{
  "dataset": "rosettes with rotational symmetry",
  "image_size": 64,
  "horizontal_flip": true,
  "norm": "layernorm_no_bias",
  "patch_size": [4, 4],
  "width": 160,
  "pooling": "class_token",
  "orthogonalizer": "newton_schulz_5",
  "adamw_lr_other_params": 0.0019,
  "batch_size": 64,
  "final_lr_fraction": 0.05,
  "weight_decay": 0.05,
  "adamw_weight_decay_other_params": 0.01
}
Rows from block 11 of a small image embedding model, named by matrix and row number. Rows with one number belong to one neuron. Each number is 128 + 32 x the weight over its row's rms, rounded and kept within 0 to 255. All counts start at 0. After the name is the row's rms in percent of the matrix's.
After each neuron's rows are labels from the 100 images, of 14976, where the neuron reaches its largest size: "top examples" is what is common among them. Only what is clearly more common there than usual is listed. The data: rosettes with rotational symmetry.
# gate: MLP gate (model.blocks.11.mlp.gate.weight, 320x160), inputs 0-159
# fc1: MLP up (model.blocks.11.mlp.fc1.weight, 320x160), inputs 0-159
# fc2: MLP down (model.blocks.11.mlp.fc2.weight, 160x320, transposed), outputs 0-159

gate.105 124 [127 119 141 151 118 103 142 102 111 125 132 112 200 207  65  98  41  80 127  95 153 134 103 122  85 103 164  85 114  70  75 149  94  98 195 118 122  89 198  79 150 135 155 165 135  72 138 116  88 131 114  76 139 108  84 151 147 124 147 100 132  82 135  86 158 141  86 128 106 154 123 152  96 112 115 130 144 115  52  99 122  81 116  62 111 136 185 154 133 155 117 131 169 190 124  94 118 142 108 105  92 127 143 135  91 157 132 127 104  99  76 145 140  79 116 115 142 124 150 170 150 154 173 185 110 133 101 188 107 148 111 121 177 127 171 175 101  97 149  98 144 195 149 112 115 147 146 151 107 142 149 189 153 136 162 149 113 138  79 149]
fc1.105 124 [ 90 181 101 132 169 148 178 157 180 159 140 177 137 185  72 108 118 106 165  80 122 122  57  96 103 187 142 135 107 148 128 123 131 151  99  73  92  88 168  53  96 116 175 111 106 155 162 136 147 136  85  68 104  83  87 164 147  92  63 112 133  76 143  91  79 126 140 155 108 129 113 112  74  81 118  51 160 126 131 127 154 153 141  96 139 116 157 159 189 174 149 113 111 131 124 204 101 117 143 118 106 118 167 173 133 101 178 141 126 115 114 140 118 130 101 132 123  98 179 148 185 125 161 132 128 140 179 175 134 114 144 112 123  99 127 187 125 115 128 176  97 151 123 100 130 185 122 140 123  95 147 147 143 163 127 179 189  97  89 115]
fc2.105 126 [152  80 116 126 165 156  78 165 106 132 123 110 181 154 140 131 136 127 151 163 130  47 128  97 157 110 112 118 178  96 166 173 138 168 106 149 139 131 169 150 169 156 142 198 103 142 151  97 103 132 120 130 117 125 146 104 106  85 104 123  39  99 169 115 160 115 146 125 161 137 131 163 146 104  66 115  92 188 115 134 137 193 131 143  53  71 170 190 122 157  83 163  69 100 179 125 163  82 130 136 163 107 130 114 127 103 129 162 179 119 125 144  65 104 146 133 116 125  93 123 133 151  49 109 140 143 109  72 132 124 153  72 151 138 113 118 150 160 180 102 141 110 119 134  55 135 194 142 132 146 113  87  75 111  86 166  96 120 161 137]
top examples: vivid

gate.201 114 [135 179 114 126  97 149 178  91 102 187 146 148 149 101 113  88 107 126  71 115  66  97 124  97 142 137 142 131 148 131 121 140 170 100 141 124 117  95 110 140 138 153 226 126 131 121 106 101 120 130 126 144 194  92 182  89 108 102 173  79  61 163 108 130 137 135  99 130 127 135  86 160 176 111  89 138 167 147  83 156 199 138  97 107 113 139 157 163 144  72 174  80 159 152 110 156 190 139 135 130 100 195 100  86 118 107 121 160 129  92 107 176 131 153 174  85 144  40 107 113 137 119  71 201  80  80  92 204 125 154 126 162 107 131 162 105 155 141  98 127 131 132 108 105 135 130 125 114 163 151  92 100 157 114 120 127 160 169 103 155]
fc1.201 109 [184 155 122 137 133 136 128 165 116 115  92 153 111 141 114 108 135 147  80 160 149 123 169  49 140 125 136 112  91 120 176 117 191 133 158 104 137  96 118 147 149 153 192 116 164 135  89 125  81 143 118 168 117  58 140  36 149  80 107 123 111 134 111  98 100 143 104 129  99 136 139 108  98 137 132 138  96 145  93 124 156 125 191 153 161 118 138 141 139 106 153 161  91 159  99 147 192 120 156  75 120  94 194 153 129  64 140 162 126 124 130 165  95 167 168 130 125 115 162  64 101 119  96 127 130 136  93 141 115 156 104 184 169  98  98  83 150 159 106  73 111 112 138 147 113  83 111 106 175 187 102  45 185 136 118 114 135 161  58 203]
fc2.201 115 [155 101  70 116 137 127 161 177 126 181 136 136 149 184 137 110 123 136 119 110 126 102 133  88 142 125  91 142 117  40  84  92  95 169  54 159 125 117 132 155 139 169  98 192 104 107 150 112 116 152  90 115 128 133 189  33 119  91 128 135  71 133 111 143 162 125 133 152 111 158 218 205 121 139 148 116 106 169 153 112 159 145  83 137 120  60 111  93 167 170  88 156 170 129 139 122 122  67  84 119 168 151 176 103 162 164 114 115 133 154 126 123 117  92 106 166 128 108 119 130  70  65 147 147 114  91 103 167 126 121 108 158 110 133 161 205 129 119 138 102  74 120  98 165 139 105 170 159 171 105 166 145 129 121 107 110 158 113 147 164]
top examples: dark

gate.59 066 [176 145  99 134 150 135 142 171 154  91 170 137  78 158 136  84 113 111 141 138 142  88  72 123 104 209 143 126 159 122 120 147 134 111 148 108 111 152 170 136 112  90 171  86 135 150  82 109 186 128 171 149 178 178 154  81 141 120  99 156 112  89 125 137 157 120 104 133 110 172 130 123 185 124  85 116 130  83 131 168 118 153  87 136 119 172 110 100 141 114  92 103 160 158  72 144 173 116 102  76 143 149 106  85 196 143 110 122  53 173 106 130 151 107 146 112 137 100 117 157 152 168 117  90 144 147 153  77 100 108 104 145 177 157 182 102  70  66 163 126  93  82 143 144 130 119 188 180 114  67 168 113  92 183 137  80 106 149  83 182]
fc1.59 066 [154 160 118 209 146 110 179 134 138 141 163 170 157 117 103 146  80  74 168  70 108 145 105 196  97 159 156 107 162 138 118 132 103  74 112 116  91 136 147 117 126  99 131 119  75 141 123 138  98  81 138 106 168 155 161 111 161  86 112 106 107 104 152 129 120 123 180 106 130 118 166  74 175 123 153 116 125 124 139 116 184  90 133 170 119 158 151 131 157 113  78 134 185 149 137 119 142 159  92 133 201 122 103 107 161 111 168  61 124 175 146 164 183  73  76 138 202 113 154 135  97  83 156 146 123 172  79 125 166 125  94 108 110 109 114 174  36  93 127 131 121  95 165 118 161  84 137 123  96 100 116 198 137 123  84  87 135 164 111 124]
fc2.59 065 [118 153 119  82 155 127 139 170 115 114 167 103  72 138 116  95 118 117 103 197 149  92 106  83 125 100 100 169 132 155  99 161 150 134 192 149  90  94 136 138 158 126 132 131 111 122 128 107 136 139 141 150 119  86 181 138  82 163 192 139 111 155 112 121 112 105 101 107 174 135 165 184 105 140  59 108 158 134 120 106 146 132  59 128 103  99 144 129 175 153 161 139 116 134 150  66  98 108  92 132 104  85 130 114 123 157 136 179  44  88 132  79  84 174 145  99 169  71 156 146 129 133  99 161 141 114 176 140 172 153 114 141 135 160 159 127 142 140 208 111 153 135  76  64  79 153 136 178 169 196 111  72  97 130 148  90 170 133 174  74]
top examples: vivid

gate.35 106 [156 137 174 155  98 126 111 117 115  68 115 126 142  95 112 172  62 113 174 131 124  92  83  77 126 136  78 116 143 162 154 158 140 129 142 136 113 134 167 169  91  88 106 119  88 123 110 131 113 229 122 165 143 122  98  87  81  99 126 137 130 150 163 140  69  78 116 163 116  81 189  98 161 111 166  82  77 115 111 156 137 135 170 156 100 153 152 146 158 108 106  93 179 105 147 155 119 115 215 131 161 165 103 169 111 119 149 144 145 102 139 108 177 128 101  60 178 114 132  81 120 100 124 174 125 157 185 117  80 137 114 135  76 146 152  91  92 117 121 184  84 160 142 140 164 120 122 140 104 150 124 113 218  88 153 115 141 131  62 118]
fc1.35 117 [154 170 215 146 122 112  72 169  89 108 145 121 103 144 121 133  82  97 213 122 142  88  85  88 122 147 116 160 105 144  99 168 154 148 214 125 126  99 220 176 102 136 109 169  59 115 127 105 177 139  69  71 124  98 116 137 126 125 117 104  88 159 136 116 118 141 150 162 133  94 123 136 177 129 146 131 133 135 129  67  96 119 123 134 110 165 120 139 192  98 100 131 169 122 134 165 100 117 194 145 129 154 101 120  96 134 112 149 128 144  85 121 104 122 161 115 171  78  77 121 117  91 118 178 134 151 146  70  89 144 102  82 111 155  62  72  96 152 193 146 141 145 124 168 110  88 114 168 114 162 187 115 158 110 154 120 128 153 136 108]
fc2.35 116 [105 104 126 124  83 124 106  93 121 141 100 180  49 138 227  93 183 144  94 106 154 134 126 188 160 104  41 114 113  75 164 123 158  98 104 163  88 137 152  95 178 127 137 127 127 140 145 160 109 123 136  80 166 157 138 124 115  99 217 132 148  78 156  98 143 121  96 127 130  94 198  71 114 104 104 125 160  95 180 112  92 122 110 147 110 114 116 134 112 134 151 167  87 112 145 114 149 127  72 164 153 110 180 162 151  87  98 128 133  80  89 104 164 131 102 113 120 160 151 148 143 127 105 123 113 133  71 178 148 117 161 194  90 109 146 163 143  93 102  81 125 144 121 118 105 153 135 173 200  81  88 166 107 144 115 147  89 151 151 151]
top examples: vivid

gate.190 061 [134 149 140 116 142  95 152 128 127 124 115 129 127 128  85 189 113  94 117 184  93 157 157 129  83 133  79 152 207 161 186 120 149 132  59 162 125 160 158  96 125  69 109 134 109 192 132  96  70 120 108 147 144 121 131  97 109  77  90 118 131 160 105  75 108 154 155 180 149 111 158  75 136  82  77 113 112 127 155 169 159 178 196  95 124 131  97 103 156 152 166 185 115 126 161  63  73 120 160 155 164 101 139 153 159 138 144  78 139  98 118 119 102  99 110 152 100 135  98 116 132 105 111 165  85 186 127 175 139 129 184 127  79 167  95 175 143  86 137 162 124 111 111 221 118 116 121 177 125 161 147 137 171 104 130  74 143 139 116 153]
fc1.190 063 [ 86 135 150 104 123 153 127 153 100  96  64  98  80 169 148  92 136 134 150 115 120 153 158 112 115  71  81 105 176 122 155 153 166  93 143 111 128 137 115 110  80 159  72 180 181 181  85 128  48 205 132 111 134 150  81 108 121  97  80 128 135  56 142 110 107 138  97 150 147 165 130 123  90 173 148 142 155 113  71 159  66 146 118 175 140 186 137 105 112  84 138 134 100 152 116 122 133  86 176 143 119 123 116  82 131 153 103 154 134 172 124 180  92  91 137 122 105 160  96 168  99 137 102 133 164 137 143  89 216 140 120 136 114  71 114 173 178 143 135 111 140 101 178  93 184 140 104  96 134 169  86 167 126 120 118 178 143 176 128 110]
fc2.190 066 [112 118  90 154  87  98 124 120 157  44  87 199 125 103 169 129 110 120 139 128  75 150 142 181 164 141 130 188 101  93 138 143 148 144 110 158 148 132 115 104 105 116 127 108 178 189 143 109 120 158 147 160 125  78 103 158  77  99 170 151  41  86 163 181 131 159 187 107 165 134 126 130 123  87  56 101  83 103  74 156 186 123  57  90 116 136 168 108 134 144 104 128 172 120 147 149 102 147 156 106 141 119 155 135 145 131 154 126 137  95 117 142 135 151 137 154 109 154 114 143 130 158 162 135 158 128 120 154 126 168 153 189 217 118 174 124 149 130 181  89 131  87 104 129 115 165 175  86 180 136 141  93 129 146 103 148 148 178 175  69]
top examples: cool

gate.284 098 [148 179 141  42 126  67 131  98 111 198 149 126  78  74 117 163 111 139 159 139 145 221 103  93 125 154 108 127 119 188 121 120 137 161 159 124 131 134  57  99 126 147 181 148  91 155 146  77 110 129 130  99 117 128 108 153 145  74 140 170 200 130 147 182  86 127 187 137 148  84 110 120  86 103 132 151 129 147 156 175  58 156 114 150 131 121 164 146 114 171 117 141 139 156 133 136  86 136 133 108  88 170 179 119 117  93 140  94 158  21 115 106 146 142 161 133 167 106 106 118 118  98 155 139  81 139 150 161 136 101 145  98 124 152  99  77 109  79 151  92 154 156 105 176 108  62 103 133 156 150 140  95 120 108 100 145  91 116 153 150]
fc1.284 088 [141 119 120 136 184 103 166 135 129 179  97 119  74 118 119  90 127  66 133 182 107 147 103 176 119 119 168 131 149 129 176 134 131 146 141 123 189 189 152 133  93 155 141  68  77 133 143  81  69 121  76  83 155 113 124 144  95 155  96  98 127 169 147 107  92 163 132 127 159 151 158 135 160 126  84 110  87 109  85 153  93 112 166 151 129 109 136 102 142 139 129  84 139 112 158 136 125 139 115 171 106 160 127  85 119  89 158 119 111  90 170 192 135 109 120 132 118  72 127  36  95 108 103 102  94 125 119 181 125 178 191 110 104  86 220 228  89 136 134 161  89 125 165 159 108 121 181 135 119 127 111 153  62 127 114 145 128 158 117 133]
fc2.284 090 [132 122 134  80 102 153  99 106 141 122 175 103  77 125 137 152 110 151 139 117 219 110 117 146 157 101 164 100  82 160 177 137 127 132 176  89 116 131 162 101  86 146 202 111 117  62 147 145 156 106 163  66 168 204  98 108 126 118 149 212 105 177 111 107 113 112 176 122 113 117 157 145 112  80 162 149 118 116 175 121 144 120  98 101 150 102  82 151  98 136 200 108 156 123  68 143 150 180 140 136 132 120 218  95  95 148 101 107 138 143 140 127 104 131 133 146  82 129 110 149 165 190  68  86 160  99  94  72 105  83 161 109 121 152 159 124 125 119 106 107  99 131 145 128 191 115 157 122 130 193 134 173 134 130 115 117 139  83 113 162]
top examples: vivid; dark

gate.307 079 [196 177  84 159 108 147 120 163 179 114  95  99 149 164 113 126 110  63 130 184 125 147 170 241  81 124 111 109 133 151 143 202 142  94 120 134  79 144 103 138 124 117 135 159 109 176 149  92 118  86 128 145 180  97 138 128 117 104 122 101 139 130 116  80 172  92 169 144 125 204  54  71 147 115 152 126 130 135 138 183 132 142 131 106  98  69 137 129 141 127 123 128 143 113 190  98 109 104 134 134 221 107 113 148  92 152 138 137 129 129 134 150 130  85 112  51  97 197 111  66 109 120 140 138 108 122 150 172 103 134 131 162  95 103 148 187 104  79 148 149 122 126 119 160 124 149 119 137 103 107 119 106 151  98 144 105  94 134 174  65]
fc1.307 083 [ 75 125 108 138 169 122  86 120  86 147 173 135 147  82 154 113 172 132 141 108 122 124 130 122 126 114 166 198 141 132 102 122  83 134 115 156 163 115  71 138  84 151 136 160 132  88 109 155 117  98 144 118 116 142 170  67 153 183 133 152  68 148  98 143 146 156 134 110  93 118 166 113 156 108 145  84 110  57 115 180 144 118  81 161 134 128  81 166 119 100 121 120 196  91  96  89 167 115  77  99 153 149 107 137 110 137 163 129  88 170 177 118 129 110 217 116  92 139 165  80 128  94 132 159 193 147 116  87 104 128 113 165 138 109  92  98  98  78 132 183 238 105 108 130 110 108  99 202 170 100 134 103 104 163 120  84 151 101 127 138]
fc2.307 077 [ 79 154  99 105 136 110 131 145 133 216 160 113 124 119 112 146 194 143 126 131 184 141  95  82 179 124  87 149 144 134 170  94 156  93 155 150 118  93 147 144 194 145  86 160 129 113 145 110  97  66 103  63 110 105 151  92 142 130 152 167 124 154  92 202  81 132 143  86 146 115 175 123 128 122  63 104 116  99 209  99 105  91 137 183 138 171 152  60 101 112 190 157  75 111 118 108 117  37 139 132 156 146  89 127  91 148 168 165 100 113 139 113 101 131  95  75 128 127 115 143 140  91  90 165 128  92 129 123 167 105 159 129  89 126 131 151 125 126  93 134 133 154 132  93 147 129  87 157 170 120  69 171 123 145 183 169 142 106 140 153]
top examples: vivid

gate.235 090 [ 78 147 116 102 166 144 130 202 122  94 138 134 132 169 134  87 121 110 146 162 124 114 150 143  46 130 128  75 178 155 142 170 125 124 117  93 145 122 149 117 192 151 116 127 144 138 170 116  88 165 150 122 103 140 128  56  42 109 109 125  85 135 138 113  94  83 144 178 151 119  73 157 143 116 113 111 125  79 152 101 152 125 187 138  99 203 105 179 180  85  90 160 102 117 144 115  90  75 123 134 117 115 114 166 155 158 114 139  70 159  90 169 126 108 121 105 102 108 141  79 140  93 100 196 130 163 123 116  91 168 108 125 147 131 104 176 209  95 170 146 141  97 144 107 133 143 135 194  83  96 107 149 115 121 144 200 141 106  73 115]
fc1.235 085 [121 103 148 110 138 125 139 160  75  86 123  83  90 174 118  95 125 132 182 126 209  40 137 151 128 124  71 142 123 121 108 137 163 158 143 195 160 106 121 163 148 110 145 152 118 147 118 137 108 150 143 173 143  94 162 130 146 117  93 113 120  97  95 126 153  81 122 174 147 177 163  70 104 126 126  98 137 125 120 108 150 176 147 178 127 216  92 115 101 108 126 126 142 122 135 112  76 144 157 137  80 125 154 136 148 163 112  43 172 213 145 109  81 111  86  62  94 131 113 105 135  91 177 150 129 111  82 123 206  91 141 133 129 166  93 103 139 157 164  99  98 138 124  93 108 159 124  88 157 128 155 141  86 195 178 139 114 100 154 154]
fc2.235 097 [126 141 112 176  98  91 100 119  76 108  85 142 110 109 168 148 120  83 146 102  94 178  81 181 162 129 153 138 106 122 115 136 105 132 108 155 115 130  67 107 129  46 166 130 108 185  90 130 126 190 114 107  93 132  68 118 100 118  91 181 137 143 166 140 132 155  82 173 157 175  98  84 131  83 199 113 168 134 119 128 143 122 169 129 133 138 110 166 148 126 102  74 147 126 129 151 131 139 161  96 153 139 165  75 129 138 145 116 107 116  85 102 138 133  77 167 109 167 140 139 185 128 110 143 109 117 151 135 149 143  70  94 158 128 133 111 151 192 161 122 170 144  76  90  91  99  95 133 255  81  93 121 124 120 120  85 123 131 188  80]
top examples: cool; vivid

gate.267 201 [ 90 118 110 123 162  84 154  87 125 158 149  89 135  79 133 136 158 106 108  92 176 140  94 147  94 168 172 110  99  96  99 158 153 142 135 107 109 141 137 132 110 116 106 225  84 128 142 143 136 109 154 132 127 110 140 119 138  87 193 151 132 159 156 163 142 130 130 107 112 129 150 152 151 101 160 133  45 118 198 105 119  96  18 161  81  98 112 123 128 136 151 144 184  95  91  61 125 156 117 187 175 138  88 131 130 180  83 129 127 105 153 127 191 118 154 115 129 157 111 179  98  96 166 158  82  22  99 119 147 109 117 115  92 147 138 165 111 126 173 140 156 144 146 135 131 103 128 169 146  85 174 146  98 132 135 101 142  90 193 112]
fc1.267 197 [147 148 176 127 129 190 105 127 158 116 121 194 137 164 158  88  92 155 123 126  65  86 164 103 148 107 127 158 149 125 158  83  90 115  76 133 150 105 145 132 122 119 193  44 159 113 145 127  92 165 121 181 185 150 124 144 142 154 113 115  95 118 145 131 128 154 118 139 176  99  68 118 125 116 112 132 196 118  85 153 142 113 144 163 186  98 140 157 132  93 124  96  94 163 115 217 157 137 163 139  66 152 136 114 103  72 174 169 112 123 117 169 119 159 130 151 185  68 146  71 177 134 111  92 188 218 112 146 103 145 116 156 138 113 139 101 163 139 111 101 106 106 118  95  68 126  96  87  97 117 107 137 123 115 110 166 168 138  84 109]
fc2.267 182 [ 80 150 149 136 109 183  54  96 151 135 124 136 108 107 176 125 131 140 126 128 151 124 146 109 151 170  96  96 133 128 149  91 146 142 122 161 120 135 149 146 120 107 157 106 185 143 109 184 105 149 204 178 155 143  97 151 196 120 162 122 108  69 121 124 162 108 187 143 133  97  74 112 133  78 132 104 144 134  47 176  93 117 121 163 146 161 131 168 126  70  92  83  99 136 110 126 101 175 131 108  85 191 113  69  81 107  98 143  91  85 154 211 153 123 118 137 117 103 121 161 179 136 138  98 164 144 110  88 151 156  88 122 169 158 102  96 152 214 104 125 145 147 129  78  80 129 106  69 105 153 119 118 132 187  94 170 105 151 120 124]
top examples: dark

gate.243 089 [ 92  81 166 119 148 144 172 112  84 176 112 130 135  99 116 128 103 153 123 136  91 142 154 180 139 105 188 172 123 174 132  91 106 154 145 146 147 104 136 189 122 149 154  84 127 148 174  73 185  71 141 161 165 112 156 116 149 112 113 121 192 109 109  97 157 106  73 124 153 168 123 141 113  71 112 104 162 124 158 153 125 100  88 167 137 142  85 122 109 111 157 178  92  96 138 122 163 170  74  49 101 108 122 121 108  86  82 143 192 119 166 175 142 134 151 162 160 166 112  89 105 146 114 206 131 110  71 149  84 133 179 125 131 147  95 150 123 104 150 102  68  63  77 126 123 111 109 132 150 110 101 118 110  89 122  59 108 144  62 143]
fc1.243 086 [ 82 158 189 226 133 131 130 163 137 140 149 134 154 147 106 126 111 150 142  82 104  33 115 143 137 179 151 147 122 120 159 143 107 123 171 111  94  80 112 142  96 166 143 179 121 189 137 134 167  97 146  67 130 119 168 125 163 187 172 162 128 109 122  64 137 167  75 159  93 109 110 147 133 157 141 137 111  90 160  54 124 114  64 104 154 167  98 140 152 118 130 127 124 117 100 196  78 151 166 135 134 115  36 134 150 151 111 129 109 141 109 134 196  95 167 122 174  95 122 139  74 131 111 119  84 131 121 118 104 117 146 121 134 112 158 185 115 140 102 116 169  80 176 150 120 117 147 148 125 128 138 105  89 128 114  53 140  71 167 126]
fc2.243 080 [152 141 100 123 129 111  61 151  97  98 120  89 132 138 129  99 151 164 103 124 121 122 157 147 134 136 158  80  76 173 158 200 118 117 120 172 127 138 166 149 136 129 103 129 112 124 122 152 168 105 169 147 120 132 139 155  77 220 166 146 151 158  50 105 105 102 159  54 113 167  98  46 105 139 109 135 175 134 135 134 113 150  92 101 116 119 118 109 153 122 144  97  54  91 104 137 155 166 120  97  93 121 103 102  78 180 108 138 109 131  97 184 129 118 184 121 144  86  90 121 127 175 170 148 139 165  62 138 144 141 190  95 122 110 161 131 101 128 140 105 196 129 133 144 134 150 136  87 115 200 123  93  56 197  81 124 175 118 122 143]
top examples: dark

gate.109 077 [ 95 180 120 192 154 110 100 141  89 142 129 152 120 163 104 143 128 139 165 117 129 122 139 117 122  71 105 130 151  86 156 135 113 108 142 186 142  91 140 146 166  86 146 189 135 136 124 146  83 166 129 120 112 122 128 162  66 132 156  93 149 108 136  77  95 114 148 158 122 163  94 174 197 108 107 129 184 132 116 177 173 113 156 112 145 195 148 155 154 138  67 128  41 161 116  88 104  62 180 153  96  88 138  85 167 159 145  68 106 116  99 164  64  98 128 108 103 162 129  77 120 161 107  96 153 136 127  80  70 136 144 101 165 146 117 102 126 141 114 160 142 168 107 107 119 126 151  73 159 148 149  77  72 124 150 181 143  86  59 142]
fc1.109 077 [129 107 126 128 125 113 126 155 129  94  86  83  85 118 175  92 152 125 152 151 183 156 116 138 187 117 145 111 117 132 134 153 103 180 134  53 173 117 185 126 154 118 128 203 122 125  57  80 159 137 167 160 128 207 110  85  97 160  52 151 164 100 161 153 113 191 116 123 147  98 165 143 102 153 168  59 140 115 160  90 109 141 123 149 121 128 196 154 180 119 153 121 146 147  80 140 114 115 126 124 131 104 130 207 108 110  63 131  73  65 155 129 118 150 169 133  94 100 133 127 149 124 129 108 177 110 164 151 130 153 113 111  68 112  67  94 159 131 137 151 111 133 103 156 129 155 145 150 102 103 150 104 163 106 164 101  57 118  72 124]
fc2.109 076 [105 135 131 147  54 124 184  87 103 169 186 165 160 142 153 119 150 168 129 132 117 117 127  63 116 137  84 145 139 125 136  99 136 143 134 154 168 183 138  86 153  52  91 157 143 107 128 182 119 166 111 168 141 109  95 132 132 175 105 136 148 124 127 148 119 129 135 105 142 117  74 141  65 149 171 104 184 162 154 110  85 161 163 118  95 134 118 123  69 148 112 102 166 134 155 179 159 158  94 150  81 174 118 117 184 132  93 123 112 164  96 120  57 116 108 117 102 158 108 108 113 169 108 140 131 146 141  94 128 121 190 110 118 177  64 118 143 166 143 121 231 164  93 115 113 129 146 130 131 134 123  77 138  76 143 169 106  18 129 115]
top examples: vivid

gate.211 056 [ 67 149 139 147 154 153  94 128 115  94 104 140  50 126 162 140 110 118 130  78 116  89 112  60  93  93 146  92 145 142 123 108 121 124 113 117 192 121 130 213 133 176 152 125 113 165 130 135 134  97 125 183 105 125 118 138 154 114  53 110 215 107 117 186  79  85 129 116 124 124 164 115  98 162 141 121 146  71 142 181  74 151 168 171 167 158  97 105 146 110 148 109  86 141 114 175 188  92 128 152  99 112 178 105 181 138 129 120 102 100 171 119  85 101 100 158 210 135 103 171 111 161 115 125 157 169 118 107 172 175 112 141 118 102 139 111 151 135 110 175 135 107 137 122 127 164 209 151  91 141  90 129 124 131 163  79 165 150  96  99]
fc1.211 063 [139 119 125 170 102 157  91  79  97 104 142 110 145 109  94  80 132 147 122 131 169 144  90 113  99  53  83 133  92 165 155 137 138 169 139 103 139 109 151 156 150 166 182 140 123 150 153 109 182 124 191 130 133 148 132  89 100 114  79 178 140 132 114 136 133  58 153 127 148 132 130 104 112 137 118 101 128  62 149 132 126 108 165  48  78 130 120 103 163 153 115 144 104 107 147 108  82 153 218  87 149 124 137 101  59 149 139 134 162  96 137 181 177 175 100 199 151 136  81 135 141 114  91 112  73 153 141 151  91  95 134 152 114 140 119  62 116 119 117 149 170  80 146 139  97 143 132 122  86 186 178 148 131  87 115 129 231  97 102 130]
fc2.211 063 [ 92 130 134  84 150 137  84 124 145 126 225 134 121 132 129 118 107 170 112 121 132 124 127 210 142  92 155 164 178 121 148 191 132 168  96 106 172 175 130  99 103  97 129 110 118 142 141 177 124 103 145 160 178 143  86 161 103 110 196 137  86 122 145 100 102 134 158 107 155 198 130  52 146 103 167  99 139  86 116 140  94 157  92 149 155 120  77 186  95 122 132 116 119  89 136 136 162 109  96 139 123 115 137  74 156 167  93 112 121 134 111 164  96 162 130 106  90 129 131 114 144 127 113 136 153  87  61 134 101 120 160 201 185 112 182  64 100 146 104  86 132 179  46 115 164 139 110 144 158 175  78 123  95 136 155 175 126 113 163 127]
top examples: dark

gate.111 061 [109 120 101 107 109 130 116 119 120 111 160 110  94  99  43 132 182 189 117 106 149  81  83  97  78  74 105  88  70 167 156 101 100 124 169 125 138 112 173 163 169 111 148 118 184 133 102 102 162  82 157 140  99 164 153 172 165  97  73 127 124  97 129 109 169 111 126 127 152 207 137 135 151 162 101  97 170  99  98  91 137  93 140 142 157 110  79 104 188  81  97 198 114 197 118 104 109  96 105 116 157 147 139 145 153 131 137 170 134 111 141 122  62 169 163 163 111 141  91 125 156 130 183  92 134 143 170 121 127 142  96  76 110 145  73 164 117 121 118 117 106 108 180  80  74 122 104 128 141 108 119 128 127 146 141  89  81 202  97 100]
fc1.111 066 [115 132 156 165 148 140 137  54 107 183 142 129 133 137 154 137 141 196 124 128 106 110 104 135 105 128 120 189 135 164 156 127 159  86 138 104 179 150 169  87  91 115 129 118 104 105 113 120 143 161  94 149 157 116 116 143 157 168  87 116 148 180 139 122 131 142 139 126 116 117 138 162 120  92 128  90  89 145  98 157 132 169 110 100  69  83 133 110  37 123 102 145 128  86 125 175 118 185 158 162 114 203 128 132 171 107 118  91 110  48 108 111 191 113  99 169 153 115 176 122 108 129 103  90 158 138 141 205 186 101 172 111  30  66 155 107 139 107 160 112 166 122 120 141 143  81 157 132 136 172  98 101 126  62 109 103 157 168 163  96]
fc2.111 061 [137 174 105 165  79 117 165  98 143 136 104 126 177 130 132 147 166 102 123 152  78 141  79 115 159 125 148 138 134 114  81 123 126 151 138 116  91 143 131 156 149 102 151 123 106 173  76 140 156  86 112  92 155 126 135 132 122  84 131 122  80  34 151 110  94 134 174 128 133 139 160 136 143 132 215 108 156 139 138  77 110 124 165 179 169 105 163  80 166  81  90 165  66 150 183  87 113 146  65 126 156 170 159 176 123 180 190 209 139  82 110  80 100 112  94 145 112 146 117 142 183  78 126 136  67 146 152 120  93 110 113 122 135 140 117  79 157 103 104 103  37 139  95 132 149  87 107 166 143 108 112 141  92 134 115 136  90 164 129 140]
top examples: dark

gate.141 069 [112 109 161 132  96 101  86 113 167 122 152  89 152 123  94 152  88  72 163 166 131  88 197 127 122 164 140  91 144 113 183 139 112  93 155 159 180 144  99 205 156 127 200  91  77  56 143 110 146 133 114  95 153 138  97 147 108 145 163 126 162 146 101 168 137  74 162 151 114 140 145  79 164 138 186 102 161 143 173  93  88  81 112 111 140  95 116 130 156 138 149 103 160 131 111 153 112 109 101 152  81 104 103 190  68  95 127 146  92  78  83 134  70  96 155 122  95 129 107 172 128 146 182 117  66 149 119  86 140 181 103 103 115 130 180  85  95 119  95 138  74 150  99 162 132 140 171 145 106 147 141 111 182  97 173 100 125 135 133  88]
fc1.141 070 [104 131  63 148 145 150 154 102  89 171 160 124 124 134 147 131 138 115 171 131 130 160 135 178 143 145 137 151 136 196 170 125 129  94 166  96 145  91 127  99 134 150 151 145 138  77 176 149 101 122 157 110 149 111 111 141 151 129 179 190 173 146 123 145 144 151  96  66  73 121 138 101  85  89 141 200 156 103  83 144 123 144  88 150 105  78 109 108 117 149 147 176 146 108  53  91 188 213 100 191  90  47 124 115 144 147 156 120 108 193 159 133  90 146 119  97  97 110 173  74 189 136 100 114  74 106  99 134 141 153 171 123 174 122 120 150 141 145  73 109  84 126 129  86  96 126 134 132 128 129  91 169 127 108 111 183 148  79 159 111]
fc2.141 061 [153 162 170 156 103 178 144 147 143 144 108 129 187 103  62 124  44 110 141 143 118 131 104 113 119 136 114 105 138 122  66 209 136 181 113  66 143  70  99 131 158 148  87 152 137 116  82 120 150 174 103 119 158  89 108  84 170 129 127 149  91 140 152 170 131  81 161 155 102  78 102 171 137 136 112 146 101 121  77 150 153 108 138 139  87 166 177 107 162 127  72  89 162 106 182  54  99 102 164 111 164 135 161  66  46 115 133 145 156 107  98 111 121 120 125 147 191  78  65 163 119 157 118 170 114  95 156 109  82 112  60 162 147 137 142 172 102  92 178 130 124 137 131 148 140 125 127 119 115 138 128 159 115 129 145 113 151 152  84 141]
top examples: vivid